{"model": "contrastive image-text model", "dataset": "numbers of one to four digits printed on busy colour backdrops", "train_examples": 295000, "image_size": 32, "grayscale": true, "crop_scale_min": 1, "horizontal_flip": false, "translate": 0.12, "tokenizer": "word", "vocab_size": 8192, "loss": "sigmoid", "embed_dim": 256, "encoder_arch": "densenet", "encoder_norm": "batchnorm", "encoder_activation": "hardswish", "encoder_depths": [8, 8, 8, 8], "encoder_kernel_size": 3, "encoder_stem": "single", "encoder_growth_rate": 24, "text_encoder_causal": false, "text_encoder_width": 256, "text_encoder_layers": 6, "text_encoder_norm": "layernorm", "text_encoder_norm_position": "pre", "text_encoder_activation": "gelu", "text_encoder_mlp_ratio": 4, "text_encoder_head_dim": 32, "text_encoder_fused_qkv": true, "text_encoder_bias": "all", "text_encoder_qk_norm": true, "text_encoder_parallel_block": false, "text_encoder_inner_norm": false, "text_encoder_positions": "learned", "init": "lecun_normal", "residual_init": "none", "optimizer": "muon", "muon_scale": "original", "learning_rate": 0.015, "momentum": 0.95, "nesterov": true, "orthogonalizer": "newton_schulz_5", "adamw_lr_other_params": 0.0019, "max_grad_norm": 3.0, "max_steps": 5400, "batch_size": 128, "epochs": 2.3, "lr_schedule": "linear", "final_lr_fraction": 0.01, "warmup_steps": 540, "weight_decay": 0.03, "adamw_weight_decay_other_params": 0}
Rows from block 29 of the image encoder of a small contrastive image-text model, named by matrix and row number. Each number is 500 + 50 x the weight over its row's rms, rounded and kept within 0 to 999. All counts start at 0. Numbers have three digits each. After the name is the row's rms in percent of the matrix's.
After each channel's rows are labels from the 100 images, of 14976, where the channel reaches its highest value: "top examples" is what is common among them; "place" is the part of the image that holds the peak. Only what is clearly more common there than usual is listed. The data: numbers of one to four digits printed on busy colour backdrops.
# conv1: bottleneck pointwise conv (encoder.blocks.32.conv1.weight, 96x280x1x1), inputs 140-279

conv1.95 106:539557508538484454486507527590462514383532459471504461477492454452414505459530464501501421488551441509486440523500490512567500473509586523541543588474515487595455481539577469440538577507502511530494470397465503494496455458461433391516508453517446528449541504671355485571443452467605369464484564403513499341489554466384528491557534461503525473499632521483542497487482493515472468490509504440532566498462465563528499518446
top examples: length: four; the digit 6; the digit 2; first digit: 2
place: centre

conv1.64 090:538511515464557334486588430512559540527607506463500444416499463451495547451519457476462552504529479543604539440543434592446514599545488567539534536558592582438541507496534578518438527502530468580424426581412440547496542565546603465387499448455521578451462522518556540565546513427530582413639435557547464533535468452485430446479552491527557533514497436518489507552419472429453537460561517588498549576506519543488503523422
top examples: length: one; the digit 1; last digit: 1; first digit: 1
place: centre

conv1.20 104:458497495495537536458542489443494586472457555548512481515463474515505548506491511549405473496540456506524504430463437534535467555536467465573538486411581513447565490544467500451558527481521510548460451492441513476521576522590479446443425457466635626484460402508656491531500540484427556527444503594749455508615456611465467435443501534492494502465519466565439531528516474542455397551497461447487476441510469488483511608506
top examples: length: one; the digit 8; last digit: 8; first digit: 8
place: centre

conv1.2 111:517467473443534472447465495538432502506422491596457495434564513444502490534465555514411608534436545478540502397466502504574460514455525609428537460456421512456415507469480461427396488446536552436411513428472473566579506496587436496473539539495438547541540438498382440528422462395437533520605465551425380484469413492474466453563474505471462415537502491593484456498602549501508504389461429448465500492420554629547590423477
top examples: length: one; the digit 8; last digit: 8; first digit: 8
place: centre

conv1.85 091:494544521486504350546537531497493451438449573496486476487465558517437501537542484518437415406559451543556525383542408568554485518522535531439606427521496523538500490431525481504488490435500513437468504413517522488393624507505522525494476426523522508501400463458483472576515498542421493481575518420557497532486565517502510523454524427453557493422403484444452520458495510512574575532515471484550448499550497491510366544428
top examples: length: one; the digit 4; first digit: 4; last digit: 4
place: centre

conv1.0 105:496443478431531534570448476488524422514486416487541568537491541529515494489495508551481545584556622559566529471483423404477512689513474573481447442452451437516512580507601679545527549417557550532664447460496444519419550390567480505465406461446454452597499501616478466524504509487455400529466402521461484488522523535434464479529457566466488560535446560447532522457497532420527492506512549521446482424458499541582480556480
top examples: the digit 9; first digit: 9; first digit: 0; last digit: 9
place: centre

conv1.17 100:509504459566494477484554463450529494445542694557494443438456502551542477521441552496442467547449507523427561483534557484476469519471462475471550444400516476521564574486594522448546520393488510499444641429448511532572388492492430667504448492497569521492463511590560492383541491514540424522501626509404544441535537369442545511479474462467496551544540485415545467623426426442476524513484463501434531541524546468487433408463
top examples: length: four; the digit 8; the digit 7; last digit: 7
place: centre

conv1.66 103:524546524438476469501512434503593507537517514390484581514548562522453560478520473475464499548457456539534471431511512484608507582553512517546589464465516540499515520450534497434513486469498449393472465409478573476385624457445559509514531438485417444440467421464522529429485468402383455457611394421631572429554547432391543462517518492550458525555373556595437468538505506472499652436602493519557521436431441496503573412423
top examples: length: one; the digit 7; last digit: 7; last digit: 1
place: centre

conv1.11 099:492428459517491399502542479504496435488541464477546554390486486514455460550492551486520411501644437501502493461486476441511542533479454514530527436488555536454450512412431478597468504461524460503464467527532483500433562504435576560481503469546589480537492456462594467517473428463486527521402615579454451384385462559524515497560560534450484459462382458448504476523412496530554604494515413483423469544461429406486581581469
top examples: length: one; the digit 1; last digit: 1; first digit: 1
place: centre

conv1.75 095:491485464518541485581537440502532554502536465464491350441521546433484573476605528574369517551455461500470460431547405450548506606434469552518452489491517576442584508461501545463448493416590477535502462506465494541416512449526591444495439513481408505487431471387458470504485502560521535438564510600433555439433497522556498557510439474506410545529396616388522596540524507481459463447534532497506453519508544535521500556456
top examples: length: one; the digit 2; first digit: 2; last digit: 2
place: centre

conv1.29 094:488491497462493411437569517481440378456434475444528520471595532493507562567544493389450515500400462562410584340504489531553518438478462522463516467568481530474626372567492493572534491421531549381388432522496529502390604512556512446570587470532458436418517549474415447497551521554477594477518512484512542439530452473476525502536415528494444486501515535558531493568553486483420459508499574504458519405477552482499463487511
top examples: the digit 9; first digit: 9; length: one; last digit: 9
place: centre